Rows from block 4, named by matrix and row number. Rows with one number belong to one channel. Each number is 128 + 24 x the weight over the matrix's rms, rounded and kept within 0 to 255. All counts start at 0.
# convs0: first 3x3 conv (model.mid.1.convs.0.weight, 128x128x3x3), inputs 36-41, a 3x3 kernel for each
# convs1: second 3x3 conv (model.mid.1.convs.1.weight, 128x128x3x3, transposed), outputs 36-41, a 3x3 kernel for each
convs0.21 [134 133 147 119 127 136 106 105 129 140 132 118 120 109  95 165 127  95 111 118 115 106 132 141  72 130 160 180 189 197 147 138 143 150 145 135 137 137 117 134 131 119 133 145 137 126 108 133 125 125 171 108 133 168]
convs1.21 [199 182 197 203 168 170 221 169 153 195 165 154 169 145 140 152 136 131  67  89 118 109 121 118 119 126 116 161 138 138 191 130 109 194 116  93  74 107 102  78 106 107  74  95 108  89  87  81  69  85  92  64  91 104]
convs0.22 [130 125  81 150 124  79 152 126  63 110 120 116 122 113 111 117 119  95 156 128 142 156 130 141 157 127 143  31  79  59 113 115  94 132 135 112 151 131 101 112 113  85 118 136 121 165 157 159 150 129 140 146 134 158]
convs1.22 [136 104 120 149 118 124 104  97  90  78  93  94 111 122 117 126 145 134 179 165 170 143 134 134 143 136 140 114  91 137 110  88 113 110 114 147 168 154 152 136 126 127 144 131 140  84 111 119 100 124 128 131 147 163]
convs0.23 [140 116  23 153 127  55 157 131  78 127 124 130 157 156 150 137 148 151 175 141 176 160 114 147 148 125 147  71  96  80  86  80  67  95  99  97 127 112  79 117 122 124 127 123 118 160 147 175 181 159 198 151 131 158]
convs1.23 [181 139 142 167 129 125 114  94  89  74 102  84 100 128 113 125 139 127 165 145 168 144 125 142 127 118 130 113 137 212  83 110 179  71  85 120 160 146 160 140 128 141 135 127 135  37 101 121  48 115 138 120 156 165]
convs0.24 [147 134  90 138 132  99 125 122 101 113 117 120  94 100 107  98  98 113 219 181 225 210 171 208 238 213 240 111 100  85 136 134 122 144 142 135 126 125 124 127 120 119 124 115 116 133 111 131 115  98 102 123 108 111]
convs1.24 [158 141 153 176 160 169 189 175 180 107 115 108 105 113 102  97 105  96 147 136 147 150 142 152 161 154 162 138 134 160 152 150 177 172 173 192 153 150 154 150 145 151 155 149 155  93 113 111  77 100  98  64  83  84]
convs0.25 [134 133 134 160 145 115 127 148 183 133 108 142 125  88 158 143  83 196  94 131 196  88 138 196  94 136 168 117 125 118 144 127 131 123 143 143 127 124 100 137 141 142 145 145 148  92 120 189 107 144 173 121 124 123]
convs1.25 [103 116 161  90  97 146 128 127 161 152 125 102 184 133  72 156 132  92 117 123 111  94 140 171  94 136 166 135  87 128 205 179 251 158 121 170 106 139 145  92 136 168 120 130 123 177 127  87 250 191 120 160 141 107]
convs0.26 [109 124 129 105 139 164 108 137 128 142 136 164 145 137 135 179 181 185 147 130 148 108 116 105  67  95  78  71  64  92 155 153 149 108 143 129 122 140 141 119 121 146 113 124 163 156 174 186 106 123 102 110 130 139]
convs1.26 [119 105  85 185 178 183 150 155 159  80  89  93  95 105 100 142 165 162 154 153 166 143 144 147 133 131 125  85 128 179 136 155 191  86 100 120 183 184 189 135 136 135  94  85  83  91 131 174  68  88  94 124 130 138]
convs0.27 [141 112  40 143 119  48 151 134  84  91 125 113 133 142 141  94 108 125 165 137 168 155 120 146 150 122 141  90  92  81  98 102  92 160 165 146 146 126  93 137 132 136  63  57  55 177 163 187 166 144 172 112 117 141]
convs1.27 [190 156 161 179 140 139 141 121 116 103 116 106 106 120 108 119 134 119 151 138 151 149 137 150 135 126 135 130 129 180 111 123 178 106 105 130 148 138 148 141 132 142 137 125 136  57  97 106  53 105 121  97 127 132]
convs0.28 [137 135  59 147 129  64 147 144  96 139 148 141 156 166 157 132 153 153 147 131 186 136 117 159 135 111 137  94 104  89  95  87  76 121 115 111 134 110  96 126 122 127  95 104 110 142 146 177 161 157 178 135 134 138]
convs1.28 [173 145 156 140 121 129 121 111 114  94 112  90 120 134 110 133 141 124 159 150 174 129 123 151 123 121 135 126 147 225 100 123 195 100 112 146 159 154 170 136 134 150 127 123 133  57 102 114  95 131 138 125 142 146]
convs0.29 [107 119 103 108 124 116 110 100 107 131 141 134 109 108 105 138  98  89  72 128 140  64 128 152  77 144 172 171 176 180 129 129 151 128 112 118 156 150 101 146 133 120 138 135 131  66  99 132  72 117 149 108 138 165]
convs1.29 [118 136 147 124 130 134 182 149 131 209 169 146 175 142 130 161 133 118  33  75 107  73 102 115 110 127 132 132 115 121 120  99 106 185 128 112  94 121 128 116 127 130  93 117 130 183 136 125 133 115 121 102 117 129]
convs0.30 [ 97 125 141 119 134 152 120 139 158 129 128 127 123 119 137 175 175 174 122 127 123  82 103  81  67  99  70 125 132 127 139 150 145 135 136 131  98 114 127 113 116 131 159 156 161 123 133 119 111 123 107 127 133 134]
convs1.30 [140 127 126 162 138 142 171 144 144 113 116 112  93 100  90 104 111 104 133 136 139 143 144 145 154 145 156 105 125 143 130 137 157 126 135 170 150 150 150 155 150 152 142 140 142 104 127 131  79 109 106  59  99 106]
convs0.31 [158 135 148 177 151  85 136 152 159 137 130 153 107 107 142 122  96 160 117 107 149 103  99 146 123 118 134 118  96 116 154 134 137 129 139 134 111 135 111 133 134 129 131 121  96 122 117 188 126 129 176 147 146 169]
convs1.31 [135 125 130 162 124  94 166 142 120 142 120  96 163 138  92 138 134 117 108 113 102 103 136 173 121 143 162 136  94 100 202 185 236 151 115 138  92 129 147  84 131 174 120 126 135 142 131 121 159 177 185 104 128 155]
convs0.32 [ 87 122 170 121 118 141 146 128 109 129 121  97  99  87  65 103 100  97 107 136 113  99 131 110  93 119  86 148 131 116 116 109 100 104 116  95 157 164 150 136 140 137 116 131 109  99 118 127  83  85  72 129 145 152]
convs1.32 [ 65  83  66  81  97  69  75 101  90 118 117 124 116 110 120 160 166 175 102 105 102 114 116 104 111 108  93  54  84  84  81 108  96 102 102  81 158 154 151 153 156 157 111 106 111 165 157 191 170 156 197 200 178 200]
convs0.33 [153 120  48 151 120  68 152 137  92 148 154 138 153 161 154 150 164 156 179 135 161 156 111 141 139 115 140  79  98  91 109 103 104 119 110 107 138 123 102 126 114 112 129 128 129 166 154 171 169 148 175 138 132 148]
convs1.33 [183 146 149 179 145 149 156 133 129  87 110  99 105 131 121 129 146 138 169 153 167 140 125 137 134 121 128 125 140 198 110 123 179 101 114 144 162 154 164 140 130 137 124 114 121  46  98 116  52 107 122  89 128 141]
convs0.34 [114 141 203 120 144 243 138 154 235 145 132 136 125 119 143 137 140 151 141 139 114 160 146 102 161 138  84 159 149 174 116 119 138 127 143 149 124 122 152 122 115 148 147 144 173 174 161 138 145 117  88 136 123 108]
convs1.34 [134 129 154 133 157 221 155 191 255 142 153 180 141 160 184 147 172 189 120 104  68 119 112  74 117 120 105 126 123 122 137 152 163 147 164 179 123 126 106 116 106  74 105  84  47 136 133 115 148 124  65 128  93  16]
convs0.35 [148 114  35 154 126  50 155 129  71 117 140 139 125 153 155 112 146 147 154 135 164 146 125 153 161 131 158  83  92  83 103  99  87 153 145 136 113 100  74 127 132 120 109 110  96 164 159 191 155 144 192 134 147 159]
convs1.35 [166 131 130 154 120 109 123 111  99 105 118 100 115 127 109 116 126 113 145 135 155 142 133 152 153 148 161 121 131 192 110 123 174 110 117 135 147 142 158 138 135 152 140 135 146  72 119 133  79 128 150 113 137 152]
convs0.36 [109 124 136 124 143 157 100 116 105  99  91  75 143 123 108 117 106  85 110 113 118 107 119 130  73 108 130 165 158 162 109 101 102 113 111 114  92 111 124 125 136 135  84  94  84 108 112 105 130 126 134 168 161 172]
convs1.36 [136 146 148 144 142 147 123 121 116 145 133 135 159 138 144 156 141 133 106 115 124 122 127 121 127 136 128 141 131 142 154 121 101 114  87  74 111 120 125  89 111 114  86 104 123 127 116 127 140 122 119 153 141 141]
convs0.37 [113 131 177 132 143 194 129 126 183 134 149 132 102 122 114  97 112 109 116 113  85 126 116  89 149 131 101 178 170 177 154 148 164  94  89 112 141 160 175 147 146 144 125 108  94 119 110 104 126 119 109 140 121 101]
convs1.37 [119 124 124 104 115 107 103 113 128 155 150 159 142 139 148 142 137 149 115 111  94 109 114 102 113 118 109 136 122  95  93  95  83 108  92  88 116 120 116 116 120 119 114 118 113 157 143 142 155 145 153 165 152 139]
convs0.38 [128 116 151  83 105 228 113 116 220 151 134 116 117 106 110 154 141 140 134 118 101 137 136 121 118 138 124 151 162 158 130 144 134 146 151 149 107  99 187 115  92 150 121 131 207 150 145 110 153 150 116 170 165 134]
convs1.38 [122 137 199  92 126 226 122 139 223 119 139 147 110 130 148 122 124 126 126 137 129 144 138 101 138 134 104 114 144 122  73  79  35 119 137 130 143 126 101 157 133  85 131 128 101 129 127  55 135 114   3 129 108   9]
convs0.39 [135 138 192 121 142 215 124 133 193 112 129 127  89 115 140 101 117 132 135 120  87 146 115  78 148 122  70 150 158 182 113 109 150  97 112 135 123 144 144 120 140 163 130 122 135 129 114 104 156 133 101 178 154 121]
convs1.39 [135 129 131 127 140 169 114 134 181 145 149 163 140 150 176 131 137 161 119 105  76 122 118 100 118 121 110 144 131 120 124 125 138 117 105 112 116 124 122 119 121 105 122 115  86 135 136 137 138 128 112 151 127  88]
convs0.40 [126 108  50 149 124  61 147 124  72 123 126 129 139 142 141 134 140 135 164 153 177 152 127 153 158 135 152  93 105  82 127 123 105 144 138 134 111 104  94  89  82  65  73  78  76 139 131 148 131 114 134 127 117 141]
convs1.40 [124 105 120 112  99 110 118 110 114 103 116 103 114 123 110 116 125 115 157 147 162 137 130 143 140 133 142 119 118 156 112 111 139 125 128 152 155 146 156 146 139 148 144 138 145 106 131 129 123 142 137 118 132 134]
convs0.41 [147 125  67 154 130  54 165 132  81 105 114 105 127 136 132 134 143 148 147 135 147 138 123 136 156 141 162 134 142 133 128 132 119 137 134 121  90  89  75 107 115 109 127 126 117 130 123 129 147 145 161 147 151 163]
convs1.41 [125 111 112 117 102  97  95  86  82 101 117 102 107 120 108 111 117 112 148 137 146 151 144 151 153 148 153 133 131 156 128 140 172 128 137 158 157 149 160 157 151 161 157 153 160 112 136 142 110 135 152 130 146 159]
convs0.42 [107 131 185 120 139 182 143 133 155 108 106  91 100 103  88 100 101  97 114 112  99 119 124 108 118 118 100 175 168 173 140 127 136 105 114 108 130 136 153 134 137 137  87  98  84  96  97  86 115 113  99 115 104  97]
convs1.42 [116 122 120 109 118 114 106 124 130 144 137 141 128 120 132 152 147 154 112 112 104 120 124 112 115 121 112 123 116 105 113 106  93 112  94  79 120 125 122 122 126 123 103 107 106 150 140 145 156 141 147 176 152 144]
convs0.43 [112 131  70 130 145 103 131 150 137 143 140 132 123 128 123 157 164 171 173 143 181 147 123 161 135 126 153 108 131 119 102 128 130 117 129 132 117 106  97 129  99 111 159 141 148 182 155 182 146 119 147 133 117 128]
convs1.43 [140 124 129 160 126 129 168 130 121 126 132 122 119 133 118 132 144 132 126 127 140 115 111 131 129 118 137 108 129 167  89 116 180  81 107 168 132 132 137 128 126 132 121 121 131 103 127 132  70 126 135  64 127 151]
convs0.44 [133 130  72 135 152 125 127 168 195 133 124 140  87  85 148 103  88 189 103 110 221  94 101 208 118 130 199 119 113 105 150 151 133 174 180 145 105 104  80 109 116 115 118 138 168 123 131 212  99 100 126 108 109 113]
convs1.44 [109 128 189 128 137 205 147 165 207 135 134 122 151 137 104 147 135 104 111 116 126 103 124 152 113 135 165 112 114 172 160 172 244 154 170 229 127 137 138 104 125 140 111 119 129 145 124  85 162 140  80 130 113  77]
convs0.45 [121 128 132 123 136 149 120 138 143 126 129 164  94 103 138 157 168 185 111 118 116  88 101  89  85 106  85  91  87  90 164 143 145 126 131 121 113 112 127 112 123 148 140 152 168 133 161 195 118 144 159 114 129 143]
convs1.45 [147 135 129 168 163 164 122 115 122  89  93  82  67  74  66 121 124 116 154 150 163 161 163 169 148 145 154 114 146 185 147 174 201 104 112 129 151 152 161 165 162 164 130 133 127  79 111 124  67  89  92 132 146 147]
convs0.46 [113 138 143 113 139 156 101 109 118 119 104  87 121 102  95 128 100  85  90 116 124  99 124 141  92 122 150 190 178 186 144 134 143 101  96 100 116 124 138 126 129 133  92 106 109  80  94  94 113 118 127 148 160 163]
convs1.46 [139 156 167 124 133 144 122 119 124 166 152 146 155 134 133 163 136 132  82  96 117 111 124 131 120 130 124 145 147 170 147 122 114 170 121  84  99 108 109 105 119 120  92 115 124 130 111 114 147 125 121 174 149 138]
convs0.47 [ 97 122 150 119 135 165 119 121 133 132 126 114 118 106 100 117  99 100  84 109 114 100 125 133 107 137 150 177 158 160 153 139 144  94  87 100 138 147 148 139 130 131  99 101 106  63  90  95  99 110 123 124 117 111]
convs1.47 [101 121 123 101 118 114 115 119 121 160 144 139 146 128 124 164 142 137  95 107 115 103 116 120 107 117 112 107 112 116 117 112 103 156 119  93 122 127 129 120 124 127  99 112 118 161 139 143 164 141 147 171 152 147]
convs0.48 [ 99 134 156 117 130 147 137 132 106 146 143 144 120 120  98 121 135 120 124 152 131 136 160 130  90 109  93 107 108 100 135 142 132 139 155 141 155 166 142 142 134 117 134 140 128 138 156 163  80  85  80 107  99 105]
convs1.48 [ 63  80  49 111 126 103  85  98  85  93  99 106  88 100 105 143 160 170  95  97 105 105 105 100 112 107 108   0  51  76  60 101 128  36  69 114 184 169 169 163 144 143 116 107 112 131 146 206 114 116 165 153 159 208]
convs0.49 [116 139 163 127 128 144 126 135 158 125 146 139 109 132 151 170 178 198 120 128 119  91 115  94  76 111  79 134 141 136 136 132 135 108 111 110  94 114 127 125 135 152 177 177 189  74 101  64 112 135 119 143 155 157]
convs1.49 [141 130 130 144 129 132 160 148 153 118 124 116 106 111 100  90  95  88 125 127 127 143 145 150 160 158 170 129 140 151 138 159 191 145 165 205 131 130 132 147 144 146 156 153 154 114 131 132 100 124 124  64  89  94]
convs0.50 [123 124 152 133 123 144 166 142  98 121 139 140 125 138 139 119 134 117 124 139 105  86 108  62 115 119 101 142 135 148 154 136 145 141 130 130  93 110  88  86  89  81 116 133 130  79 117  96 118 133 130 135 128 143]
convs1.50 [ 87  82  50  95  99  70  57  71  62  93 106  85 101 114  93  99 108 104 153 147 169 156 151 174 173 168 184  43 117 161  57 139 171  71 122 147 156 151 168 150 144 158 162 154 159 113 167 212 136 166 207 176 185 208]
convs0.51 [104 126 178 122 135 191 135 133 178 123 123 114  94 103 100  98 106 108 112 111  89 119 117 100 137 124 110 190 172 180 147 141 150  98 102 121 123 144 162 145 143 137 107 105  90  96 103  83 126 121 110 107  98  84]
convs1.51 [114 121 123 106 117 115 104 118 129 152 145 152 133 128 139 146 141 149 115 114 101 116 121 108 113 118 111 126 114  99 102  98  91 111  93  85 118 124 120 119 123 118 111 115 110 157 142 143 155 139 146 171 151 141]
convs0.52 [153 131  72 157 130  55 155 127  77 116 121 115 141 149 145 137 149 161 146 129 148 142 114 144 164 144 161 128 138 128 126 123 111 103 113 104  99  99  86 122 130 131 145 138 138 135 125 129 163 158 167 165 157 171]
convs1.52 [147 130 133 135 119 113 108 101 100 106 122 109 107 118 107 112 118 114 149 138 146 155 150 161 148 145 151 145 145 173 135 155 195 121 134 155 143 136 144 150 146 157 152 149 153  98 123 128  93 122 140 119 133 146]
convs0.53 [128 149 134 120 122  92 121 117  99 108 112 112 135 165 155 164 168 174 102 115 107 114 124 115 115 116 101 154 157 159 125 123 125 127 123 134  92 105 104 123 145 148 150 159 157  94 111  95 136 147 141 154 156 161]
convs1.53 [128 125 118 124 121 111 107 105 102 126 133 126 110 114 110  92  92  94 126 127 124 152 153 156 164 164 164 113 132 134 121 152 175 112 133 149 133 132 135 151 152 157 169 169 169 120 134 144 116 131 151 119 127 144]
convs0.54 [121 146 167 134 139 148 127 140 178 108 117 133 106 100 147 152 157 170 107 111 112  76 116  83  74 116  95 152 161 152 151 154 140 116 123 116  78 107 131 125 131 149 168 169 184  65  87  61 110 130 130 142 142 149]
convs1.54 [143 132 131 154 137 139 169 146 151 123 128 122  96 103  93  77  87  82 118 117 120 138 140 141 168 163 173 101 118 130 131 150 178 142 161 202 135 133 136 151 143 145 164 157 157 114 134 136  90 116 115  54  88  95]
convs0.55 [102 122 158 130 146 180 120 115 149 161 152 149 129 127 112 120 108 102 105 120 106 101 123 114 110 128 127 154 127 124 144 140 152 106 102 112 174 175 202 127 118 133 140 134 112 106 117 121  95 107 110 106  96  95]
convs1.55 [ 97 116 116  79  97  79 120 129 130 150 136 140 146 135 129 194 179 184  84  96  92  81  95  87  77  90  79  89  96  88  84  88  72 139 118 101 134 140 134 130 135 144  77  89  90 160 138 141 185 164 182 177 160 161]
convs0.56 [ 99 128 190 119 132 210 132 127 177 112 124 102  91 102  89 102 106 105 120 116  89 127 126  96 131 129  99 180 167 172 137 137 146 100 101 117 133 141 168 145 141 141 102 106  88 103 101  86 128 118 101 105  90  81]
convs1.56 [116 118 116 110 119 117 105 122 136 147 142 151 135 130 144 147 146 159 113 109  93 115 116  98 110 116 106 122 111  91 108 103  89 102  91  85 119 126 122 119 122 118 110 112 105 154 145 149 154 141 147 170 150 138]
convs0.57 [127 101 113 105 102 163 132 113 138 113 139 117 104 113  97 131 107 100 147 101  92 176 128 105 149 141 110 106 131 146 103 139 140 100 132 150 101 120 154 121  96 151 146 114 129 174 149 116 130 127 102 111 113 110]
convs1.57 [128 114 116 150 140 169 136 120 158 109 146 156  74 129 155 111 136 153 120 112 115 161 123  95 150 130 113  68 113 121  60  90  79  99 131 138 168 133 117 165 130 100 128 128 119  84 139 157  32  97 105  99 135 114]
convs0.58 [121 138 183 108 127 161 144 144 138 116 119 115 116 118  87 127 134 124 129 128 114 121 132 111 103 112  84 142 143 147 128 113 123 112 117 107 138 148 148 129 141 137  98 111  97 132 129 118 119 118  94 136 146 151]
convs1.58 [ 86  91  82 104 111 109 106 129 138 143 137 149 128 121 134 148 156 170 128 127 114 130 129 114 109 114 106  86  99  84 101 101  80  71  74  69 149 154 151 133 139 133  99  98  96 166 165 182 160 147 151 168 146 141]
convs0.59 [116 120 109 122 127 112 114 118 144 129 143 124 112 114 103 150 109  93  63 128 138  48 133 162  69 148 174 177 158 155 163 161 174 104 105 110 139 136 132 149 132 137 156 157 137  58 118 136  64 114 156 107 137 157]
convs1.59 [ 79 115 134 102 115 118 193 151 130 211 175 162 168 139 132 167 136 117  13  53  82  45  75  90 114 126 133  80  74  81  79  72  78 183 134 124 113 124 118 130 133 131  92 117 135 204 149 134 143 128 137  82 108 127]
convs0.60 [104 141 194 120 145 180 145 138 135 107 107  92 105  95  81  92  94  84 114 118 105 115 120 112 104 116 108 169 162 166 131 121 125 108 110 105 140 142 158 131 132 129  89 101  78  95 104  98 106 101  89 113 119 117]
convs1.60 [113 120 115 111 119 111 106 124 129 140 132 136 127 117 126 158 153 162 108 111 105 119 125 114 114 120 110 112 115 109 116 114 101 112  96  82 125 131 128 123 128 128  96 102 103 148 140 149 153 139 150 177 152 150]
convs0.61 [145 111  33 152 125  52 144 121  69 120 144 130 137 147 145 118 142 137 164 133 165 156 126 156 159 137 154 102 107  95 122 120 110 160 154 144 122 116  85 142 140 127  85  86  68 156 136 161 168 147 176 125 123 144]
convs1.61 [193 155 153 168 134 128 145 124 117 107 123 110 105 120 108 107 120 109 152 138 153 147 136 149 154 143 154 132 134 186 113 127 182 125 132 161 145 134 146 146 137 148 149 140 151  55 103 117  61 111 132  85 117 129]
convs0.62 [135 121  59 145 126  58 151 142 108 145 152 143 158 164 166 125 148 153 153 135 171 138 110 148 131 110 132  86  98  79  91  81  68 111 115 102 130 121  95 108 115 133 121 121 125 153 160 188 168 164 185 106 122 135]
convs1.62 [167 137 148 165 132 132 122 107 105  86 105  85 108 127 103 133 145 129 156 145 167 143 133 160 117 112 122 121 139 201  99 126 204  91  98 123 156 149 158 135 131 147 125 120 128  54 101 105  51 111 128 122 146 153]
convs0.63 [124 141 149 125 122 118 120 121 136 128 146 143 132 149 162 178 188 198 104 121 110 101 117  96 104 115  90 132 136 135 131 125 126 103 102 106  94 108 115 130 146 155 167 172 182  85 103  86 138 160 151 146 155 159]
convs1.63 [145 138 134 140 129 128 143 132 134 120 125 120 108 113 107  92  95  90 128 130 129 144 147 149 163 163 172 128 143 152 136 157 180 135 153 184 129 129 130 144 143 144 160 158 158 108 125 133 106 124 132  81 102 111]
convs0.64 [125 140 156 116 142 171 120 141 157 116  95  60 128 108  81 125 124  99  94 120 122 107 132 142  91 130 147 194 177 188 131 125 133  96  99 100  91 110 134 127 131 137  91 111 110  86 106  91 117 131 128 125 146 151]
convs1.64 [115 130 144 105 119 133 117 123 128 152 133 135 145 126 133 150 132 133  89 109 123 115 128 131 112 118 113 118 118 124 123 105  83 117  95  76 111 123 122 112 126 127 100 120 126 148 129 124 161 137 126 154 136 129]
convs0.65 [149 127  73 142 129  83 137 129  93 111 114 123 107 110 117 110 129 132 215 177 217 184 146 187 182 157 175 103 103  91 135 136 125 151 151 143 117 117 112 118 115 118 110 101 105 135 120 142 127 107 119 126 109 122]
convs1.65 [158 136 150 171 150 163 183 167 174 104 117 106 114 123 113 109 116 108 150 139 152 140 131 143 147 139 148 132 131 165 136 136 169 156 157 181 155 150 156 142 137 143 143 137 141  91 117 117  85 110 109  75  97  98]
convs0.66 [133 111  45 146 118  53 159 136  82 125 129 128 141 149 144 130 136 137 159 134 155 147 114 141 147 122 142  78 102  81  90  92  72  93  95  87 125 107  87 115 115 122 127 126 119 155 146 164 172 149 178 144 138 156]
convs1.66 [193 150 157 169 132 128 114  98  97  78 103  85 102 124 110 128 141 131 164 148 167 151 136 152 126 118 125 128 146 216  97 117 181  86  93 114 158 145 156 141 132 144 133 126 133  25  87 101  49 108 131 123 149 157]
convs0.67 [ 85 119 136 110 124 157 126 139 169 134 139 132 110 115 145 173 172 185 128 132 134  99 113  91  69 104  72 122 134 142 140 152 149 128 136 126  84 103 117 115 120 125 164 158 170 122 129 118 103 115  95 129 144 140]
convs1.67 [131 118 119 152 137 143 169 149 152 110 114 107  98 107  99 108 114 105 123 128 129 132 130 131 148 141 154  96 118 136 113 129 159 123 142 184 143 139 138 150 140 140 140 138 140 107 131 134  80 108 105  65  97 102]
convs0.68 [110 104 136 114 116 168 109 134 187 168 155 145 142 145 141 161 157 150 116 127 117 107 113 109  84 109 104 125 113 104 105 108 113 120 142 136 135 130 115 117 111 117 120 117 136 176 179 170 141 142 120  94 124 117]
convs1.68 [166 160 194 149 141 171 155 163 182 100 102 107  86  93  92 132 147 135 152 153 152 153 149 132 103 108  90 131 132 145 126 125 126 104 107 102 131 130 118 141 138 118 107  94  87  77  83  51  86  94  60 109 102  74]
convs0.69 [114 109 102 103 110  97  99 107 115 128 130 107 107 103  89 154 135 122 106 120 126  88 140 165  64 143 177 171 167 159 124 135 131 141 147 129 129 157 142 142 131 121 167 150 130 121 122 165 103 128 167 112 138 154]
convs1.69 [143 136 157 226 163 140 255 188 146 187 148 133 189 148 123 175 150 137  64  96 124  89 120 137 104 119 114 118 106 119 206 143 128 213 120 101  89 129 130  54 105 136  49  86 120 120 111 101  68  99 123  26  69 118]
convs0.70 [133 115  58 137 121  54 156 139  85  88 119 110 117 129 134 115 123 132 159 138 159 162 122 152 153 125 142  77  92  66  95  95  78 121 128 113 144 115  90 133 135 141 103  90  77 148 141 167 183 162 191 126 125 149]
convs1.70 [195 160 161 166 123 115 117  96  93  91 112  95  94 115 102 126 137 127 152 137 154 152 136 151 121 114 119 122 128 182  82 109 182 100 104 126 142 128 138 145 134 144 138 131 136  40  88 100  27 103 138 111 142 148]
convs0.71 [121 146 184 126 136 158 123 133 166 111 106 116 131 126 148 160 159 170  82 103  97  83 102  85  68 104  77 148 155 144 126 135 134 114 118 119 103 115 135 101 106 131 131 127 134 101 120  83 104 112  93 100 103 104]
convs1.71 [149 132 129 158 135 133 191 161 166 123 129 123  91 101  94  94 100  95 121 123 127 146 143 148 153 148 157 117 129 133 123 146 179 159 170 198 143 138 140 157 150 155 142 141 145 109 135 135  73 114 121  53  90  94]
convs0.72 [137 134  88 131 125  51 153 139  88 102 104 119 111 142 141 129 147 169 107 106 116 121 111 128 158 142 157 164 169 170 125 124 120 116 118 111 110 107  87  98 114 110 131 137 121  88 100  97 157 164 179 140 148 155]
convs1.72 [139 124 123 126 114 102  79  79  75 108 126 111 101 112 101  97  97  96 131 121 123 160 155 164 137 141 141 115 124 141 106 145 182  94 107 112 140 131 136 148 143 152 168 170 172  97 127 133  95 130 156 151 156 166]
convs0.73 [150 133  80 146 136  88 136 124  92 110 121 124 107 121 114 113 123 115 198 162 184 190 154 177 196 165 191 106 110 101 143 146 135 164 164 153 113 110  98 116 114 105 123 112 101 155 136 150 122  95 118 127 118 125]
convs1.73 [153 133 144 158 138 147 164 149 148 114 120 115 110 118 112 104 116 110 142 133 140 148 139 146 153 144 149 133 127 151 135 129 155 141 138 158 147 142 145 147 141 143 147 137 142  93 116 115  90 114 114  85 107 113]
convs0.74 [129 159 158 102 124 116 128 133 121 171 142 166 105  83  61 155 154 172  93 123  93 119 109 115 102 101  90 144 157 146 142 149 147 109 124 129 113 110  80  85 110 111 159 157 165  79 102  90 143 122 146 126 126 123]
convs1.74 [167 142 144 172 140 129 132 125 123  74  89  89  81  98  98  67  77  84 144 140 136 175 163 174 155 161 148 113 134 155  96 143 201 102 106 114 147 137 135 160 156 159 162 153 152  43  87  95  23  84 122  96 103 114]
convs0.75 [139 129 133 151 132  83 126 125 137 126 122 152 115  93 130 159 123 153 130 129 136  97 137 154  87 131 144 150 125 124 147 109 137 113 109 114 131 135 123 151 136 122 178 158 123 139 118 156 115 141 157 124 141 167]
convs1.75 [148 121 124 174 112  86 209 145 107 163 121  99 178 129  85 152 129 108 105 128 124 104 145 161 101 133 149 158  96  87 227 152 155 197 125 136  84 136 154  78 139 177  98 131 154 141 125 114 154 166 167  81 124 158]
convs0.76 [128 107  36 151 144  94 147 150 146 128 145 123 117 128 127 147 153 156 169 130 175 137 114 153 170 148 180 118 122 107 123 145 142 153 161 153 104 103  89 115 107 102 162 155 165 185 169 188 124 116 131 119 116 120]
convs1.76 [151 132 143 189 157 162 212 175 164 126 137 126 121 133 118 111 126 111 134 128 142 123 116 133 150 135 157 114 125 170 107 130 198 123 160 242 132 129 134 123 115 121 132 124 134  98 123 122  41  96 102   0  72 103]
convs0.77 [131 107 140 106 128 216 125 145 180 143 139 153 145 119 123 190 171 152 160 131 137 128 107 122  40  63  70 129 132 130  95 126 128 117 143 143 141 149 133 126  92 123 128 132 181 201 194 180 132 115  91 110 124 114]
convs1.77 [155 129 138 179 159 202 189 182 206 104 119 125 102 119 123 135 150 148 172 168 176 144 134 111 130 123 112  99 129 151 133 116 101 132 131 134 144 147 143 132 121  90 109 103  96  74 119 123  79  99  61  85  92  67]
convs0.78 [123 133 173 115 128 184 133 134 164 109 113 114  85 108 105  94 119 115 132 126  90 140 125  89 136 108  79 155 155 168 114 116 128  93  97 105 141 146 145 146 154 151 119 123 108 133 126 106 143 127  96 139 126 127]
convs1.78 [118 117 113 108 120 131  95 116 137 138 135 154 134 136 164 145 152 172 120 109  82 127 119  95 113 118 113 126 113  96 116 101  98  94  84  77 124 131 125 128 130 114 119 114  96 144 140 150 158 144 142 178 155 141]
convs0.79 [148 129  72 151 133  88 138 125  90 105 120 116 108 121 114 105 116 109 207 167 184 206 163 179 220 180 198  98 107  99 138 143 130 167 163 155 113 109 105 117 112 107 124 114 114 162 134 150 128  98 112 119 105 112]
convs1.79 [161 140 151 166 143 152 176 158 154 111 119 118 113 121 117 107 120 115 148 136 141 146 138 142 158 147 153 135 130 152 134 128 150 139 137 157 148 142 142 147 140 139 143 132 136  87 111 110  87 110 110  80 104 112]
convs0.80 [136 112 125 109 125 207 117 121 202 140 135 124 126  95  90 160 126 111 156 120  83 161 137 103 126 136 118 123 141 149 125 147 149 136 154 162 108 114 193 122  80 125 150 130 167 183 159 100 170 143 100 151 152 121]
convs1.80 [139 138 204 142 127 202 180 151 201 111 134 153  99 126 146 117 130 135 120 134 133 145 136 103 147 139 115  96 129 105  81  77  20 139 156 138 146 129  94 151 136  94 121 127 114  98 120  53  76 111  37  69 105  47]
convs0.81 [120 115 172  86  90 222  96  88 208 121 131 130  99 107 119 127 140 134 162 138  89 169 142  91 147 135  77 107 125 130  98 123 113 119 118 128  85 112 199  98 109 184 129 137 193 134 119 103 126 119  84 161 162 113]
convs1.81 [110 117 126 103 135 181  98 135 205 114 141 157  99 129 157 113 133 160 130 113  79 156 121  68 149 123  90  98 111  82  88 104  75  95 123 133 148 133 121 158 134 100 146 127  92 126 139 130 123 111  72 146 115  52]
convs0.82 [102 114 142 124 142 189 127 131 172 152 146 139 121 117 117 112 101  95 124 127 113 112 118 111 119 124 119 139 130 135 147 140 154 123 106 125 159 155 181 144 135 155 120 119 116 113 122 112  88  92  96 110  98  84]
convs1.82 [112 125 121  95 119 119  99 117 133 141 134 144 154 148 154 177 161 172  99 103  92  91  97  81  79  92  81 108 113 110 127 116  91 136 116  98 129 133 125 120 123 122  95 107 107 150 135 146 192 157 156 193 165 151]